Rows from block 4 of the fusion encoder, named by matrix and row number. Rows with one number belong to one neuron. Each number is 128 + 32 x the weight over the matrix's rms, rounded and kept within 0 to 255. All counts start at 0. Numbers have three digits each.
# gate: MLP gate (fusion_encoder.blocks.4.mlp.gate.weight, 512x128), inputs 0-127
# fc1: MLP up (fusion_encoder.blocks.4.mlp.fc1.weight, 512x128), inputs 0-127
# fc2: MLP down (fusion_encoder.blocks.4.mlp.fc2.weight, 128x512, transposed), outputs 0-127
gate.51:130125130145130129130124119141131133130123133131128119132109127120121119133122135132132131133126124140139130132136128137132125129125134118128132139118132120132130127136131124136131121116105138111128142132130134137121123131115127135131127112126125133128140137118129114127140139117126121144131130115126122134128121123123127120134131122137125110126127137133123126125119123129118136138135
gate.52:061106150000034134243129194000255123183153208128118000032255146084061136158111255108068118085176000029172106143018255135255197028040146000147038135196137127063000141187255039121251153081185155255060129122072112096093100138125082053189239160099126110213129081099098078171104186255153177200111085135039177196146055160031000125162084023091189115217255107088216122155044069207144165049143
gate.53:129129127133123121125126129130127129132132127131125128133126126129126126130133135125128133126132132133131128120129126126124125127129125127128133128129128126128126127131127128133127131129126126126129126128128130133119128127129122134128126125122130129129124129128129133131124134129124133127130128131125124131127128127132126125128129122129127123126126127132133132124124125132128126129128
gate.54:170082235179172121108133170126097101145104166186084129169155081213189130065038059080186082147090098015146106171022082078090069105111118231204157195154067124218131105122118175103131087186100089060218141107021185120101124108133029118129129137141236074109255026091163109130056116120086087121148177162126116162111147129135109229112086125156150127196133173081116165109129141119191119207129
gate.55:131126126126123125125123125125133129139135134133121129139125129125126125117129124120124129125127135127132141136123127118116138135141128137124129128125129127138124130124136136129125120128131130127127119134130128123127124129128137119128138127129126131126118130126128123129119132122139126129124135128123130133131131129128132134120121126124132125127123120142114131124129126124121131124133
gate.56:121132136122139126137136127126136125123120120134133123131123117114120138128127122110131137123135123131136125122129126128133124133130132127112124131136131127122129127124126138133121116133139120130116131120129143129129136128119119135133135123135119128133120127117125128141134126118133126137136132123128139127123121132123134122133128123132120132113120118129132131134142133133135131130139
gate.58:131131137128128124131119112130125127126124129131128120126130118129135127132128134127131128130139130137139122133132122116135120118129124130130132114136119131143133131129140130131123128134124124122132146139133137140129136135137117128121130124104122118130122119134126136133134123123146125119122135126122125123133130128127133115117134140134125115136132127125138124123122120132123119127130
gate.59:125123127136123121126129132130127127135128130132121123132129128131121132118129118126134130129127126135128131129129128124128121128129134120133132124127134135125121133134132126128128127131138133129122122124138128134120119121126130118121130125138129127129119128128132132130136130134118125122132120124124127128124127131129133134127127128126135134130127125130125135129125130130129127129133
gate.60:130128119121118127138131126124136139129134127128128127135126127123131131126130118123125129126128132139135130133117131129127128126122125133141122127140122128120120131130121135128129129124122132136136144119125126126127127136131121127121126129133124130137122127133126120120131128134131120122127128129114124125132119127133127138133123134130128126128122141123132130128133121131129120123131
gate.62:156121104106118165119121166133131131144106080149151123145126104138100118151164105162138127131129151104127130093140114098119152151117095129099115107151109127150140132123102155108153144152122143169133115138114098197154096128127157156126137125138139133095100148147149133113103085080126140102135132107156096150141111117128115129121144114116119141158116152119131128103127132123091141137111
gate.63:130132115137136140116119125102107129140112127121128140117133146132141104131130127126123123119126120133131128114140142097138113121125127116137126127133128131123128126111122126120141136127133143124127116140134115148126110122133117104145138130121129139127117116096134132135122132140125127138136155120136141134142139118141113137131136148133134109132125143119131121116121131133152142131113
gate.64:117123100126174179194095065178131107153110184116080219155110130079051170222036175124090106126134141135151090094107169175185158132111134182140120138148146123165112136197046093167134120132156139150159091087230117175060080098072116089175130093134162132179077124167084106118091110139177137099039113143099086120069101128110069138192096143131067133168129087207090113175137126106126158138143
gate.66:000059033090001125088215228107195121000134000108042185050161005111140000176084000247194142123222082255022190000062136150186094093140169156000144130190255190151174140130019062129110024213174188123059115171068000235142159177011138255152169096116123110198189000197255224095255217150130218097162158099123161080140090150118166137097176251140010171089164097226140152255084082063231059175137
gate.67:222052033166212182167076107015212173067021064060120039186255011103077184239255216007138216089005218160051147000180074219012227062122206220000162099042036077184096097215255035128255168162241071014103000011024107074142027214005177120199195186111118178016224144084120186197085135047172211140000174074137144090053023179074099255128171133096096068068070085255206149148157125220116042191172
gate.68:130129126127128129127129129125127129130130128129124127129129125131127124126126129127127130125130129131127128127126125130126128128130128129131129130129127129127127126132129128127130131130128126128127131130126126130126128129128127130124130127131128129128125128127131128128129126130127129126127128126133126128130128129130128131129127129130129128125128130127126129128129125127125127125129
gate.69:051084102191000087178168083100126130148209101139000117187078000098013068120000193195156108144096000182114106084151113178253097072160110129219106153101147092255171193168183060173147103079129063000210175170108211125189049156255093039160236131000204113190255149146158021107039083212019174000140183030075048183162099156026124236169154115131212184104226227129049120255138158154051141163161
gate.71:000169153053000099045227008255021179146255075073178183026090255253088038113135197188122155166180106000142097255237157169000250133141158146184180145218112074153107224000078231082111153125025211146213069176140212049143218119166145219164098084111105140188080130042197077182185118000089212117017121065118102168192255129071127044099105136137170072104047107049000109000124223068169255145125
gate.72:128130128131128126131122129133132128121134130124131135135127134126121128124121130130125130124126132132130122122125125136125121130127138119129120131128136125133128121122127132134127125133130125119131126124125135125132127128127129137127130123131111127129125124130139122128130137125127133127126135142122126132119128132126125135122125125134128127130126134135131123133126127123126128130134
gate.74:139127119119113117138164138144134138118134126125139125127119142129121131133111130117120125128132159112138147124151142111124143137137145116110133116139127110110148134143116134124129115126128126125135123123139124117110124114134115113133123145128105127154115142102131132149121112132132135118124146138128142114125139114130129113122138130115126133116149122153119122108141129110116125125123
gate.76:122136127135118122114130120118138141125126127128121140131142121094121142146116113116125119140114112152146131141127157116153131115144146115121121118147133133112122129125139136121132125156122116121135146108134145125135127127116128120152141120114144124119130129118121138138111138113118128109143147122113128140130141126141125128141134141126134133117118117125128117129133119114143125118118
gate.77:128131124126124126128125130128128127125132127127132129134124133121130126133131127131132119130131129125133134131134123132133126127129128134127127125129127132132127129127129124129125134125129125129130132125131125125127125129122128128129126128125130128127131136129127130131129124122132124125132130126128127126125132126126128126132124130127132119126126131128133126125131124128127126134128
gate.79:131128130131128129125126131126128128128129125125131125128125127125127125128133130130129131126126130130128126128129127128131128127131131132127126132125129126128126130128125131130129130128128130129124130126130126124126124129128126124125130129133125126125132130127130124132134128126124120130128127127129130127129128127128130126130129126132130123127128125124129129132126127131128129131126
gate.81:125128130129128127127126128127127127130133127128130128123128126130126129129127126128127130128125130127123129127129127130129129127130129132130124130131124127129129127128129126132129129125127127130128129128130125127129127127126131131131128131126127128128127126126129126126125131126126129131127127128125127128129130127131128130126130127128128128130127125128128129128127132127126125125128
gate.82:176064073144115149075146144158057079162000210102048255124201180102153153233241255072105135155156000000024152000000174178255121184138086175255163142116023244000135255083242142246181255096255155036202151070066181238220075113062153117067140000000071241116255209149154112159034125065161066071061128255156082116117130228000171246187088121133000187032209088154006135097136089046093211049095
gate.83:132128128129126129130128126133127130129131128128127129126128130125127125128129128132128132127126131129126128129126127131129129128125127130127126129129132129127127128130127127129129130129127128128127129127127130128127129128127125128126128126126128131130129128129129129133128129129128131128128127127128124128128130130128127127130126129127125125128127126130130127127129128128129128128126
gate.84:128126127131128126125128130126127128131123126130127130127128132127131126128129129129129131127130126128127127128130126130129130128126127126128128130127125127129128127130128134128131129129124128127128125127130128129123129127126128127127129130129132129129129130130127127128127128127132127123128127130126128128131130127126127128131127127130129133130128126127129128125125129126133126130124
gate.86:128127129129127129131125130131129129128128125125130126127134128129129131128128127126127129127130129128127131128126129131128125126129129132128127125127128130128127128130126128130129125128125128127130127128128127124125127130130121129127126127129129131128127124126129128129129126130127127127128129125126128129128127126131129127130129128130128128128128126129126128130130131125128128128130
gate.87:123128112119116135123120130123126117140122126130127123125123127130128138129123123119135131129128136122121123123138118147123128125129136132127115131124123125125117137125122107124123132134120133129136136136123129117119136123134129152127125135138115124125137143136124123134135141113116145130129118131116135118129133143138119111153129130130128124129147113137121131124126136135139133124137
gate.88:116157112120143129134148120123126155114140131123105137118125135111127121143113128130124134131137151136123144158122137117124127145129117129102118109139145126151119099143119113124128145126133155156133129112121125137115128129119121114126134111130116133129131117114139142158107119123113127131129127123145149136123127130116134124115124166119126118121128125102130116127147121135129104133141
gate.91:125129127130128127131128132125135127122132127128127124135130123120128127127125126137128126123134126132132123127126124125127125131129132130123125131128129129128123123128130126133130134116120123126123132120126121128128122124128122123123133128124136130118143126134126124128129139130123122126119126129125128129124128138126128131124136136130132132124127134133127128135127131125130132129130
gate.92:131125126127133129125133126130127130123129125130129134135132125130129127129128127126129128126125125131128125124124128130124123136126124126128125129133127130130126126130129127132126126124127124135133131126132127130124129135127128130128130126129123126132126124127130125132130132125131128127127121132129124128132129131131130128122127123128132128130127121125126128127127125130124132124128
gate.93:132105164255007121049141151116155096117077144142049125067129000130186176168143136123160153103254203078024093193000160101124183019133116173255102152000181149123074201108000220169152177067030200178233079197166000227188184167127138201057156168255179146255187057126177187247246106056000049000109000093033149201162063112241042160150161118123029151212103214065233133255193000158156143125116
gate.94:163135247209084073000052133120089108117095127049079132255176131102115131095003168177087154117117169145129081050068128147202050160090067139135095077117169055235009048123214148235066082095087090254149090063079092255157199176034221000175192175135110104198093125150143091162255142052250145149036084174096106163169228077147048084146142129148115180145176170068195070181059079217153097060135
gate.95:133128129126127130131126129127125131123133125125127128135132126128131130126127126136122132128124127132125127123129132130130128127128127125130126126122129125130131129132127128128125128131129127124126127126131129131124128129129131130129127127129128127129128129130125129129126132125126131130131129127127128133129131124128128131133127127133124125124129128125125128131127130130128124130129
gate.96:128130131125128132133130124136129124131128126123127131127129128129131129134131132132129129127120130127133127128128132128130129127130125121132130131131130128128121131130131129131128128132131127126129130129131125124132125132125127128129126127128129126123125130127126132125125125127130128126127125128124127130134127122127127125123127133124128124129133130131128129125129127127130129120124
fc1.51:131123135143132126133131120136136126124121126127132119131111118129124136124115127119136134137123132147132132123127133125117121119127140117125135124133135123131131134128117114127130121130121144106124147127133129131115131127119125143130124117127117127132145145115130122134130139124128123133141138140133119131129120120120117127142123137132127111120127134134125126121125123123118139136135
fc1.52:175126190255177153165185153153074119076119052156123168255000052255126157186008056184112164160000220175142112076255000090029148152188091232176199126000021103191255154176011211050045013108172116000187041155167236178255139112070093059041041166240045128062160127108220194000225000057111032120146178111113132135130064093192206112067206194178140143200000139130097121121199200075155007116121
fc1.53:125125125131128124126133133127125123131128127132127126132123127128129128129135130126126127125131129131132123123129128128128130131127122131127129130130125124128124126131123129131129123127125125125127123129126133128125126121128122133127123123125130125128127130133134128131126127130126131129131129132127128132127127126133129130127130124129126123127127133128131130125127125137132128124125
fc1.54:091081147040141145112161148207182158135009182172067038071154121065206239150219159147178126087125152000211138151050146170112177103123163077125110149172097140120129205140154144038197127066107057114098063103136123201131086139129204154157174157092018166159238048185076134125085109244146149062157081198137149117140078151027035228000141105136184163127122132117151132144106100105141185058084
fc1.55:124133127133120126125128121132123131126128124127129124119131124127122129132136123126122128128129130134136129129129124144134128119124128118131127137130119134128127129123127137125127132128129133134131134127130125131137131123122131129126119122123121127125128136137121130130129131132119131128134127125124124130136129126119133127121127131126122125128117132120145134141131132129133116125129
fc1.56:115134120117130139139131122124130124117130110129124129135130132125123133128130121116120118128136141123137137126127126111144123131132124124119125126130122130132124126132134130137137121133140130127134141129144120129141126116123141128129118131129124130139127132121130122136121125131129124132114127124130136120117120138126144121132134126125117132110126122116128132137138134133133133135131
fc1.58:129128132132130119123118114133120129122125128131121123122124119131131128128130132127133123130126116139144127136134127116139128124127129128137127112129126131141131132129133138120129131127131125119138141133135141137130136133134127126125117124111129112130124117132122130132137129116137124120123138129126129127127126127129138119126129144134123118134131123128140130118127118135118122131120
fc1.59:132124136131129124133125121130122133126127136127133126133125124127129134132130124134130128129127138135122125125126130130138127125124122133127127130126132126122137135127123129134125130123124126125126129130127132124131130130121137126129127128126125132124127125130135125124133129126132123127131133135125131128127118125133127124128126119127129124128126121127129129128130131123129124125127
fc1.60:130130124117118125139130122127136140128128128133132128136127125120126131129133120120126126129132130134131132136117132129130131125133129130141126121129125132126122138131119135122129126132107125131130140130125129127130129127131121132123134133136120127126126131134130121131129124139133124126121130129115129126125126127130137128137125127129124123130126135120130132123135118132126129118135
fc1.62:160124107084098143120147145111123141122108143138135134115157121150119096140183136128126129120110140117101129108131102113125153118125125119138134104124126129109134123105114128139105148158102142145152118138137104142112122137152154150116138136140150131111116135122120150119140095096103137129131131133107143121132131135101133143108136140129144120133130139154125122148142132133110148118129
fc1.63:137132121139125120113146122143123131114142131113135121125126119109132145122124126108130132122119109145125133139128131108104119132133131121116135144113136112113146118123134149144124124134117119133136113121136118113135119123121109129136131112120128131144137137131115134145147138127141123134122132136122126144133134142139120118126128113129137142127128115138143133127139135106128145121146
fc1.64:099165123193204197127116138118107141061173124102134162137128164045100121172182129133130121143151137085099146076093090197106163081162107058117121134133133134163100127195149108078095192050146120090125126106134190165088067160122135132146122121093134141137159143157145147137172108154131105096071112175111071107160083115058126085166147159127119193198094134092131114112115140137090131144163
fc1.66:003130124216113203255142116091069142195104073115131000248181255255182022147042175000087123193122002243101146161092207125099086192117126101210151147021114091160205140023126200052120010113187255040116133042082045128248121117029191030153255152089160156130140193110119230000032048170120255151064158154059167004095118114000067118150129162138037242166031062169150149035187255110123121115097
fc1.67:255092172060133152237046135122115084030139178080242161255209047171141066249136089168097107117028082176047110000133048186071255255127128087062153104158255054176082027193000100199136126135255174055070150148084158053219104146162138013133105147071108171201089029135140120203000097108255172171040018083250103084021162051110036226000172121108220147030174090255138081114056177210129119086120
fc1.68:128128127128128127127128129125126125130129127129123128129128128130127126125129127129128128127128131133128125127127126131125125129129127131131128126128126125127128130131127129126130128130128125130127128131128128129128130128125129130126128126132127129127127129128132125128128131131128129126127127130132126129127128128127128132128128128133129129125129128128126130129128124128126127127126
fc1.69:133141182101255200187111136212159104214178163131080140148066065086140131255198122175183076138036035000097142138175137098037006219051104156139063147031119217150080203190105183100171046073000132000014105140015198205179142134039255092099068173127204165248000130163112070134090102114126222036059187150021102164155131108108003152215126088181185161253144080146115121100141249133094187146164
fc1.71:115144255166102157090009041187172111170211133086161219093171205115204000066031168227112175127224195103160056129255000076211255093093136197230120091061211006146087113179000095245021068178161096161063037183079058109136171117141047065173000123163154113089045182128225004096152129254199193188125199026121128000131215088140042000081125249117043016045119038179000094147192255141161103242169
fc1.72:124124132129130126134127130123133131127136130124127132141130132134125132132124127127130123124125130130122136128137133135117124123119132126130123136128140120130130125124127123130128116134128129117124130126128133124127127135138123128127136125127121130128134121126139128127126133125129127124129135137128123130125123122126129129120121121129123132123131124134132129133121124128116136127127
fc1.74:138128109125103131141153133143137129111150113128137124143122143112135140118108126115130120130130152113138145116155116117111127148131139107106126113141120115104151131144110151133127114141130122131102121125153139124109127114137117111129126132130119121153126150111139119156126137133127139109144130124138131112139141103124135121129129118119132137112145127149133123111142124113111142122133
fc1.76:136112124123111131134114102124137139136126125117116133122142124097121131128133132117109119136088104145135135133113145134153133137145146139137125114134135125117116131134134143124148131143133128124134134112136136132128124127122138124129149122122149131131134124111111125128117134118107125119130145125113135124124143126143139136124135131138123134114121143123130132131129124116148128121128
fc1.77:132132123124120130133124131127131128125135130125131128132128129126130130130126123133128122132128127126129126128134125129138126129124127125127121126125125128123129129133128122134122128127132128129127128126127122135133128130121127138136124126123133121129134139129125127131120123124131129124127125126130123131127128128130130129131124124130131126127127132138128131131125125134128124136127
fc1.79:130131128130128127127128132122126129126127127128130124126127127125129127124131130132129130128127128131127125126128129130129129128129127130129132130125131128127125126129124132129127130129131132128125130124128126129127128129130128123126131127131125128127130133127128126130134127127125124126127128131129132127127126128130133125126128127130127123126131128129130127130124124130129128125127
fc1.81:126129128127128128127127126132125130127125130128128131130128125125130128127126128128128127128130130130129127129131130128127128132128127130128127125128130127128126128128128128129127125129126126128130127130124127127128128126128129125125130130127127128129127129129127132127125125128129127131127129126128132128125126128127127129128130132126131127128130128125130127129127126127132125126128
fc1.82:050095086078071114243218000207102087153189255197076023177216191215048146116158048000115092137014000000159162255242113244255181215175120183122119148080181191204101226060000198127140149063000074054181086151089255124082158136237169112101079196095130144072255222192252055248043103058134005028185061061047159188136128000119181000193122178127043130000214142148255120114114022095141125179100
fc1.83:129127127129131128130130131127129128129134131123128130127124129125128125131128129128127135130126126128126128128126128129130126128126129125126128128128126127128130131128126127129128129129127128129127129128131126129126129130126130127129126129127127128128127127126128127128130127131131129127127132126129128126127128128128125125129130126128127124126127128127128125128128130125130130126128
fc1.84:128128132129127131123130130127129129125126126128131128129125128127131130132128129127126128128128129128128128127129129126131130128129127133130131129130126127125125128127128124128128127125127126127130128128128126130128129126129128129128131128127129127126127129127130128127127126128129131127130132129129123132125130132129130122127132125128129128125127123127132131126124130126127126129127
fc1.86:129131126127128130128128130126132132128128126126130128127129127129128126126126130126127128128128127127125130128131130131126128128126125132131127125131131130128127128126124129129129127131126127127128126129129125129128130131130127129127129127128127128125132128128128130129131129129125127128127127124128133126129131125125130127131130129129126126127127132127130126127127130127126131131130
fc1.87:112131127131117129120124129132133126139110127131120129134112132128136127122122126115141129127112134130137123123122134138116127139124148141125119129132122124119118144122120116131128127127117132117129122131126133127113131131128130148131123129124124124130130131137127121133132145120112145122125126132130128123127142138122120110145130132130125120126149121150121127125140124137138129124141
fc1.88:122138131133151117142118125142128128140143143120116144118142129121123128116115139127117136118143140153125141134127133133120148118126135145098132120129141120148145123127124148114139132119142141110117120128133116117117131121129124102118116111097117125161123122116132115134115133122126132122143116122131137157124132107151148137122121120118123145110127112115130119121123125143128119137127
fc1.91:120133128138128130134133120132132130133134132123132123127129128132130131122114127134132130130132126127130123127124128126115127129127132130132129135130128131121127120123130136126128130131128126129130133125123121127129125131128120133128130123123131129120121129132121128126127129126128128133124125128125126131125128131124118130124136141134128135128141129124125128133123127133122124130130
fc1.92:129128131130133129126128129125129130133129126129127136130131124127129127133132125125123125129129128127127124124120129129129127133125126126130126128128124127130121130131129127134133127129126129129132126131130127129126128133127132129127129127129124124126126132125128127129127129130127133129131125128132125133129128129130126129129128128130130130126127126124130129127126125126126131126126
fc1.93:161159255157000115091255071157138174138255074101057000044145000255214151084172126115141151090255015106111163000134094033226034255161148117199110131090190255155088227056255152076071125157000199255077044220181000186113193147135124194135131183255091160044147034181215128122134068141098000097074103238143176013163090248146120037143136181130169038049156120040027147255164004187193105128128
fc1.94:077120147095218145172183073133104118144130096165174045043185140221134139162176136166144101176190130140104172222228132092055159095121166025143127152187044189042255166221150077006057067130181184075071180206203060053147078102191088107078182112162127162091230119079107150090027069153100120102167127108177172089107069204011156156043128134116000182139152104170060144144143176000132117170148
fc1.95:124128127130129124125130127131132125132124131133131126122126131128126125129129127123131129128130130127124130128128126132126126127127132131126128127131129130129124130130129127129131126123125130130128126130126127125133126131129128123123126131130126128128130128127129130129129125124130127125128127133130130126130126130126129127125126131122132132129130126131129129128130128130130135128123
fc1.96:129125123126125125125127126124129133127131124134131125129130127130127128127119127123127123128128128127127128129132132125127127131126134131124125128123124129127130130128129128127128128129125129128127127127126130133129130124132127130127130125128127126132129132131127124128128131129128130133130133130128125126125132134126129130130131120128128130125128130126127130133124127131125127136130
fc2.51:133127127125118128109120133131125122131124130134133116125133126116127129135139142128130125127133124103129138129139121120131123136125136126122129133116129123136126133121119129122128128136128125124128125125129124120134131130142127125129127125142123135135138091147135132135114133133138130125122132131130129141122134126120104136130136126131125128131121118131141128135119139131132123119131
fc2.52:137096024094115167155087167219112150045000120122158227148169009150069255241089000150111128129131005169000003129112126167255030136119000057124208132188115134125232153079111142000000096214073255228033128127094173138135117107099192255156084117222157000082109196014000158147244113051113105189136255000120110000122036111088000048225101013010125028132029255255037078119096255112152226000114
fc2.53:128124129131132124124127126124129129126127128129130119125132132137135129127127119129127128131126127127127130125129130122127128119124125126128123124132127132132123128133123132125130131120127127135127130128129127127129129130127133123129133127128137129130132133123131125125129134128126131127130126126129132130129129133125128125131130129131127125127128132129128122127132125126133125127125
fc2.54:089120129119140255101139178109135131092034109137167181109029129122070161133000120255149106129097091109046095144084124180175084038138127097127080092176102153100230143121145158091096156116144124200171117129128055192100136128059193167218161141151174000163219198000134123167142164147065191115123210061118109170130189062054074215158184021095114094112043111160245140074181145114075188000127
fc2.55:141131128116131135131125127131124130131129122127141123124146129135135127120133128126131123128133125123126139128128126133127128115125115125130127128125127128132128131134134143129126128138133136131135127126128129123127128132127123124131128132129127122126123130137128121128128137126114123140130128142128128133129127127133124117125120134134134123124133131121128125130133132122116134132127
fc2.56:131127131130125107120129112131133128126130127125118134131123126131152122134142118129131125132117121125120116129123126122133128123129119129139118120129125125128125132118140124124119128125128130128125129133126119118124130138121128127133141122137114121121137118119124123128128122127132139129137121127120132142129141127129114127139133129124110136138125139141130125121121131111121135130129
fc2.58:140125131138114131134122122128125121138133129123123120138140138140117128137125121130135129129125138130123124127133131118136136124137110137126123125126127120123138132132139126136128121132128134124125128122129145122121131124123123124119133141128120140117129135132119130136129133140123133122128131121123130119129140130115122129133132117123137132132131135136125130120133135129116130132126
fc2.59:129125131132128128128125134128126125120130134129128128125119133131124127128125128124127126133137129123125123124122126129132127144131125127125126123132130132128128135123131130129137126132125127127124121132129128128128127140123126132125131135120127130122127129129122125131124131130131130131133127127127128131133133130135123128129133131118116125120133130122125131131126119131134123130129
fc2.60:119126127134124139137145127130122122136123127134121125133127116122126131136127131121139121127125121134126123133126124125123129121127117123125131128120127125134139132132130123132132131136130127124131132127131130122125123129127128133135125132124128122121124126122132126141120117126118125133132122131124130136129139127135131128132128123128117131130131126122130129129134130131136135123127
fc2.62:129129133149098107117152122133126135124093128123113111160151113147114152098118170139141126129139124107148116104138126142147156121134080147130128138121139153145109132102126145113125144127112127113177142126124144134104118143118122122095151145129124139114112143135156151148120128126135174140131132138133147086127125101138082135153145117125117121098130147094141150099110117126126141146129
fc2.63:138121113137119107140128125122132141129126130129114120133118117117119117113137138150130136123128116126132096132139116138122133122141117123126124134129124127134128128105147144129129125139130124139118133131125125135120119122131120150126134117103097142133131125099149121118116115122112132123133107138142138150126126126117118140132133146139111128145115099141110132132121124124117124111129
fc2.64:138112119159050168129218180114131126210141138134094139118191071156081126122170145090099124129151117040172089170114127113080158200145113157118116177055118142116091112162170089114201170237117159077242105134106090223146125134095213117091136136199080180129130151147141117109116073057028098078118149137164184067123149040089050058059134141182149140088053072048105129161107125131103111075119
fc2.66:029057000004177056150188159211118129134208108131135175064255162008186000095111187240131136123170067252153094194068126141197100063137049137148074006081113057075127113086163168125154079097018000097121142118122120197138127114000153226212200121255115252124000060241000135211069064021134082054122255255149156188119182118176048191068114255011169119206095050072096136222000018110183032000143
fc2.67:194201058126143186146137150215141150233079156128000067122237027255026173107190117084112113128176212019197078160176136094225123111169094000125179164069166171135150145064066235196000102043133188142167139128118132000151114138124114074181150099255067188079209195153210113201128038107225245191120111235097120000093132131210079138224255078255113104255124159079236160246021033138078119136120
fc2.68:128125129131126131127128126128129127127126129127129130127128127129128127128129130126128129128125127123126128130127128124127126129127127128129126129125127128129128128128129124128127128129126128126128127126127131128128126129131130127131127129128125129132131125126128127130127129129126127130127125125124128126130128127125130132130126128128129127129128129129131130126128128130128126128127
fc2.69:154100013102143000165013175142112145000151106134176169119208049032093086043136255137141148129097078205255197099042137150128175150137221216157068008000082144100255133056255117255146231075169163077086129135139193148141165144125100000146167113149053243081164073036255139037173235164037082105122180223140047237100061255122092042182000057031197170128232172135009154232000140128161176255119
fc2.71:255075193141255215164200177173113101173127140131086190238210053248210243040084000096121112131110157150107129085000122034000132152154099149152122100255145145110108089255013034128136054225171052112065124107195141034179119100231081040149086149166255081255189133105111149123172095001087157255129151255102185139155056078219130000255106081255000114043053201114145132172255195136071209049129
fc2.72:134133122119131133125123137122132120134128130130130115131129116130131134125130130128131125130131122122127120129124125125137130127133120121131131124132130127119131128122134128121117134126127120128126128125124116126123135128128131128130121141124131126135127130138124123125121125128127130129123128126124133133124136130132130125132135124128134132129134123118133126136127136127129123135126
fc2.74:093130128153123151132131128138122139118121132125138187131112130121129127115119124116131131123123108149115141143140120136139133123117150129122143142112125161138135124139129151114131168127129093110110122132141131120126115133138130139135144131089096147136103151124118117131114073116130087114131098142135128148140148151149135130106150116118126135104152106120139118131107129127140138146128
fc2.76:145127141121120140152136111135139132154149134123128154107121110124140127139122123133119119130143143107129111133119132119100150102135135126121122118125123141147124125118121130117112129131140172124124123133128137148123149125143132130128125148114140141113122113119087138108133138119105124143126150154133119110136131139128112110131134104156121121118106126135142135107095116126129146140118
fc2.77:123128132130132128121127131131126127132130127129127122128118132126123122134125134122125128130130132136123130139129124122121125122131121123130129134122125127134127131125123133130130125127127127132130130129127131127127136122139121129121129133135134134129133124128133134130131131130132124127125121122128124132132130134134124121128126132128124132127135130133128126126132124127128129133126
fc2.79:131126126131134129127129127125129125129124126125128124134128131124123123135128129126132125129129130129127125125125128126123125126130127127124128130130126136129128129129132129129128129128128127129129124127128122124130131128132129129129129124132128129131128128127128132132130127125132130128129124126129129126130131128129127129129124130130125131126134132126126130126128130131131129127128
fc2.81:129126131126129129127127131129127128127129128128130130129130126127130127126126128129129125127126130128126133131124129128129128126127128128129129130126126127132126128122129128129129127127128126125129128128130127130127125127127129129127126132126129127128128127132128129130129131129126127129126127127128129130127131125129129128127130133129124126129126129129128126126129126131127129126128
fc2.82:230076220036231104067137128144122115000255089126214133132174199000149173255138087105113101123130131160000255108143123203118204071152159086128021095052176126159152111034212156000181071108101170255140139113087078131105103121161050092155134129000202149141190099155000086019179195154000227090130026210135204037118000041255174035000028156223000122105133000191037097030113255129102117156141
fc2.83:132127131126129130128130130127129128125129129127130125129130130127126128130131129125132128129130131128129128129127132128130128126130130125131131132129127128124128129129130126129128126128130123127128128131127130125128129131128128127129132126128129131127129131129130129127128128128129127126127126129125124130129127129131128128128128128127128130125131130129128128127127130130126126127130
fc2.84:128127126129128125129130132126127127130132125125126129130127129127129131126133127129127127127128125124125129128128129129129129128125126129128127128134129132128127131128130127128133128125127126127127128128131127130127129126131128132130127128124129126127131130126129127127127128126127129131125126129126131128126127128127127131129125130128128128129129130127128123129128129127126130129128
fc2.86:128132128131126131128130131127128127127126126127126128131123127128127126129131128133129128128129127127128128130129130128125128132130126127127132133125129128128128130131128131130127122127129129131130126127127128134130130128126131130131129127130126127131128125127127123125128131127131128125126128131126129127129128126128127128127133129125126130127132130130129127126131130125128129126129
fc2.87:136131118124119119121134123129130133137131129127126135136129125131122141126138133144134131127143123129125139135133134123153133117121133126129128106135131122151138117138123123129115116126130133147126125127118127126131144128132121129141109126137140120148135153129127125144119112142137140125130138120133133118138138124140111128131144133136115123126105136117120132135131127133111122131135
fc2.88:139127109127128127138135124136136119112135131127129100130154116111138110123120138109119135127111133147134135157132134133112143137121148145141113151117141108122111147155115122132128120109126137107123134128124117117135134132128124134125135122134125117144103123140135133118141103118108122144125121122150135131132130141129141148125160131102134141109126127101123161127119120116134104130123
fc2.91:129130126130133128133118130128129129136122130128124129132138123132126127135129130129135130129132126127125130126135132133132131131135134125118127124131131129119126126129123113129128123123128137137127134128124128127126125126128134131124124130132131131125126126129133125122120124136130133131129134132122129124136122126130126130129126123127132131126128130121131133128126124134128137135129
fc2.92:121130131137123128126131130132130125133126124124129129125129126132125128124130133126133127128130125123127131126129128123124130126131129127124127130131128132120133124128130129131125128129132126121125130128126123128122129126127131127130131130133126129129132125125125128131129127122134130125130132125126129128129131131130129122127131126132128128127124133131129130123131125134127125132127
fc2.93:137082255255236201126000090125136122059053131129215104132067000138136104000148014129127125128118115117118249090206130137152140131129188089133117158255088148126220123255189067058100202149135211180022119126123104107126127135147255132194192135186154000255056170214094158147128015151198152082132000207170119194117176117109047127011193118145000068119100104068109113020087255124127130128130
fc2.94:053138177077232138176196159104108090187255113127233126163162190111094156189151180139122146129200193163121192072019126123154143144122128020135022061064171155155152148198163047080118152054140006049251129129137165078093117171155075108000133095176181116085139079013127143060109077104094173213129123093106030001123193042253113141171193238141160105037218148127146184169191210106174082157125
fc2.95:133124127127125123130123128129130132130129126128131123128128127123132131133125128132129131129124129124131128125126127126126132128130126133125127130126126123132139127128133130126128125130131122129130125129129134132132129124128130132128125127128132125128133129127125131127129133130126123127124128130126126123128129127132128129132124123125125125132127125127123126129126132132124123125131
fc2.96:125131132129127129126126131126132129124129127128126126128130132129128126129131131127127131129126130131129126127134128133129129129127128129132130126132125125131125128126135129128132129131123131129130134128125135122126123129127131127131127130129131132130126134123128128131128128125130127128130130133129127131130125128125128120131128127124123126126124126133127127125131123130125127131128